config.toml
text_encoder_inner_norm = false
steps = 2300
batch_size = 128
lr_schedule = "cosine"
Rows from block 2 of the image encoder of a small contrastive image-text model, named by matrix and row number. Rows with one number belong to one channel. Each number is 50 + 12 x the weight over its row's rms, rounded and kept within 0 to 99. All counts start at 0. After the name is the row's rms in percent of the matrix's.
Before each channel's rows are labels from the 100 images, of 14976, where the channel reaches its highest value: "colour at peak" is the nearest of a few named colours to the mean colour under the peak; "lies over" is the class under the peak. Only what is clearly more common there than usual is listed. The data: close-ups of made-up surfaces with and without defects.
# conv1: bottleneck pointwise conv (encoder.blocks.2.conv1.weight, 128x128x1x1), inputs 0-127
# conv2: growth 3x3 conv (encoder.blocks.2.conv2.weight, 32x128x3x3, transposed, each kernel summed), outputs 0-31

colour at peak: grey
lies over: hole
conv1.37 092:52 54 61 83 63 47 63 53 35 55 54 78 62 64 52 61 64 47 51 38 45 31 26 24 44 39 27 73 63 62 40 65 46 43 51 46 63 45 78 33 55 36 50 44 23 54 60 58 53 65 54 36 43 64 41 55 74 45 34 38 31 56 34 51 35 62 72 37 48 52 48 35 59 34 45 47 45 55 48 49 43 51 57 60 55 49 55 47 57 62 60 45 41 45 55 41 47 61 48 49 53 73 59 35 47 29 76 46 65 28 60 41 53 46 56 42 52 57 38 51 45 33 57 46 64 55 61 45
conv2.37 095:40 55 46 39 31 40 47 63 49 43 50 42 40 43 59 39 31 52 38 31 48 45 60 33 28 61 67 43 38 50 30 28

colour at peak: black
lies over: hole
conv1.27 104:45 52 28 74 57 43 39 34 39 61 57 53 48 50 60 83 41 53 54 25 36 45 51 63 53 61 50 45 62 56 34 32 24 71 55 23 64 27 49 49 49 28 38 51 58 61 52 68 63 48 49 66 46 61 41 42 65 28 46 68 68 60 56 60 57 48 48 49 67 57 63 38 41 58 52 38 34 44 60 44 38 50 53 57 69 57 62 47 35 44 68 28 42 63 40 59 40 55 45 50 66 39 65 62 43 48 59 41 61 51 57 53 57 45 63 64 47 49 29 44 43 57 28 54 62 63 27 47
conv2.27 093:47 76 43 58 74 75 44 72 55 51 31 26 40 56 59 51 38 53 53 40 38 39 52 43 53 42 58 50 39 49 47 43

colour at peak: grey
lies over: hole
conv1.41 091:39 30 38 42 61 56 73 50 45 68 38 57 52 61 41 59 42 44 42 59 70 64 48 36 58 57 32 50 60 52 40 47 47 25 70 63 60 56 44 52 61 69 70 64 57 68 43 54 54 43 39 86 60 30 58 54 55 50 56 40 52 44 44 53 52 45 54 47 66 41 63 60 41 77 45 76 31 54 47 66 50 71 58 47 33 66 47 40 81 44 57 62 43 62 41 49 54 47 44 45 48 73 30 65 40 34 46 63 34 42 57 67 44 54 61 66 54 46 54 46 46 57 31 32 61 46 52 49
conv2.41 084:51 54 40 53 26 75 36 62 65 37 53 46 45 44 58 39 43 44 57 47 37 38 26 48 33 39 72 44 36 50 46 41

colour at peak: black
lies over: hole
conv1.3 108:31 39 30 59 59 81 52 74 33 52 67 38 43 45 55 55 52 43 46 38 57 38 47 59 62 55 47 79 30 47 54 66 51 42 51 49 44 51 15 54 45 57 36 55 34 70 38 39 29 27 62 44 54 32 33 51 54 38 51 71 35 43 41 51 43 44 78 41 63 48 40 31 46 52 37 76 35 57 64 49 45 49 49 31 56 56 43 50 72 43 60 47 67 56 38 54 59 40 41 43 56 46 54 50 70 48 35 53 51 45 57 56 38 48 36 47 49 59 46 42 73 58 49 54 56 42 69 68
conv2.3 109:52 46 28 51 37 43 44 32 48 25 64 52 46 48 48 29 63 52 44 57 33 31 47 41 28 48 55 37 32 52 56 34

colour at peak: black
lies over: hole
conv1.28 091:30 38 53 36 45 44 59 60 56 49 46 37 73 33 48 51 59 50 52 82 16 52 21 44 42 36 46 45 43 59 54 27 68 29 40 57 35 47 46 45 50 64 51 57 55 59 43 36 32 68 64 04 38 51 54 53 55 41 45 44 63 54 63 50 62 57 43 75 29 56 36 49 46 61 63 31 47 57 47 62 42 60 43 36 42 55 48 49 42 49 41 56 59 58 61 53 64 47 58 42 59 38 58 46 47 24 46 50 51 56 59 37 44 53 53 43 58 69 65 40 64 31 41 46 55 41 50 42
conv2.28 076:34 50 35 56 50 51 42 55 49 45 45 45 62 82 65 50 49 41 36 48 48 34 53 48 44 28 63 39 46 61 25 72

colour at peak: black
lies over: hole
conv1.23 100:64 47 51 30 59 59 62 77 42 59 49 29 48 45 50 63 55 44 40 58 53 48 38 61 38 55 39 35 38 48 58 40 57 47 39 23 45 52 39 51 59 65 67 48 39 52 38 26 39 25 53 23 50 49 61 44 53 43 47 38 58 51 35 62 62 58 29 66 21 56 62 51 46 67 35 30 56 55 48 37 45 39 47 49 54 45 61 41 31 48 28 66 78 49 55 63 48 49 48 56 60 13 41 39 66 41 55 44 66 49 45 55 47 65 61 63 60 56 47 46 73 52 59 56 57 39 42 68
conv2.23 101:50 59 50 51 38 50 26 52 44 62 48 38 63 65 63 56 57 52 17 68 56 42 51 42 59 61 69 52 42 68 63 62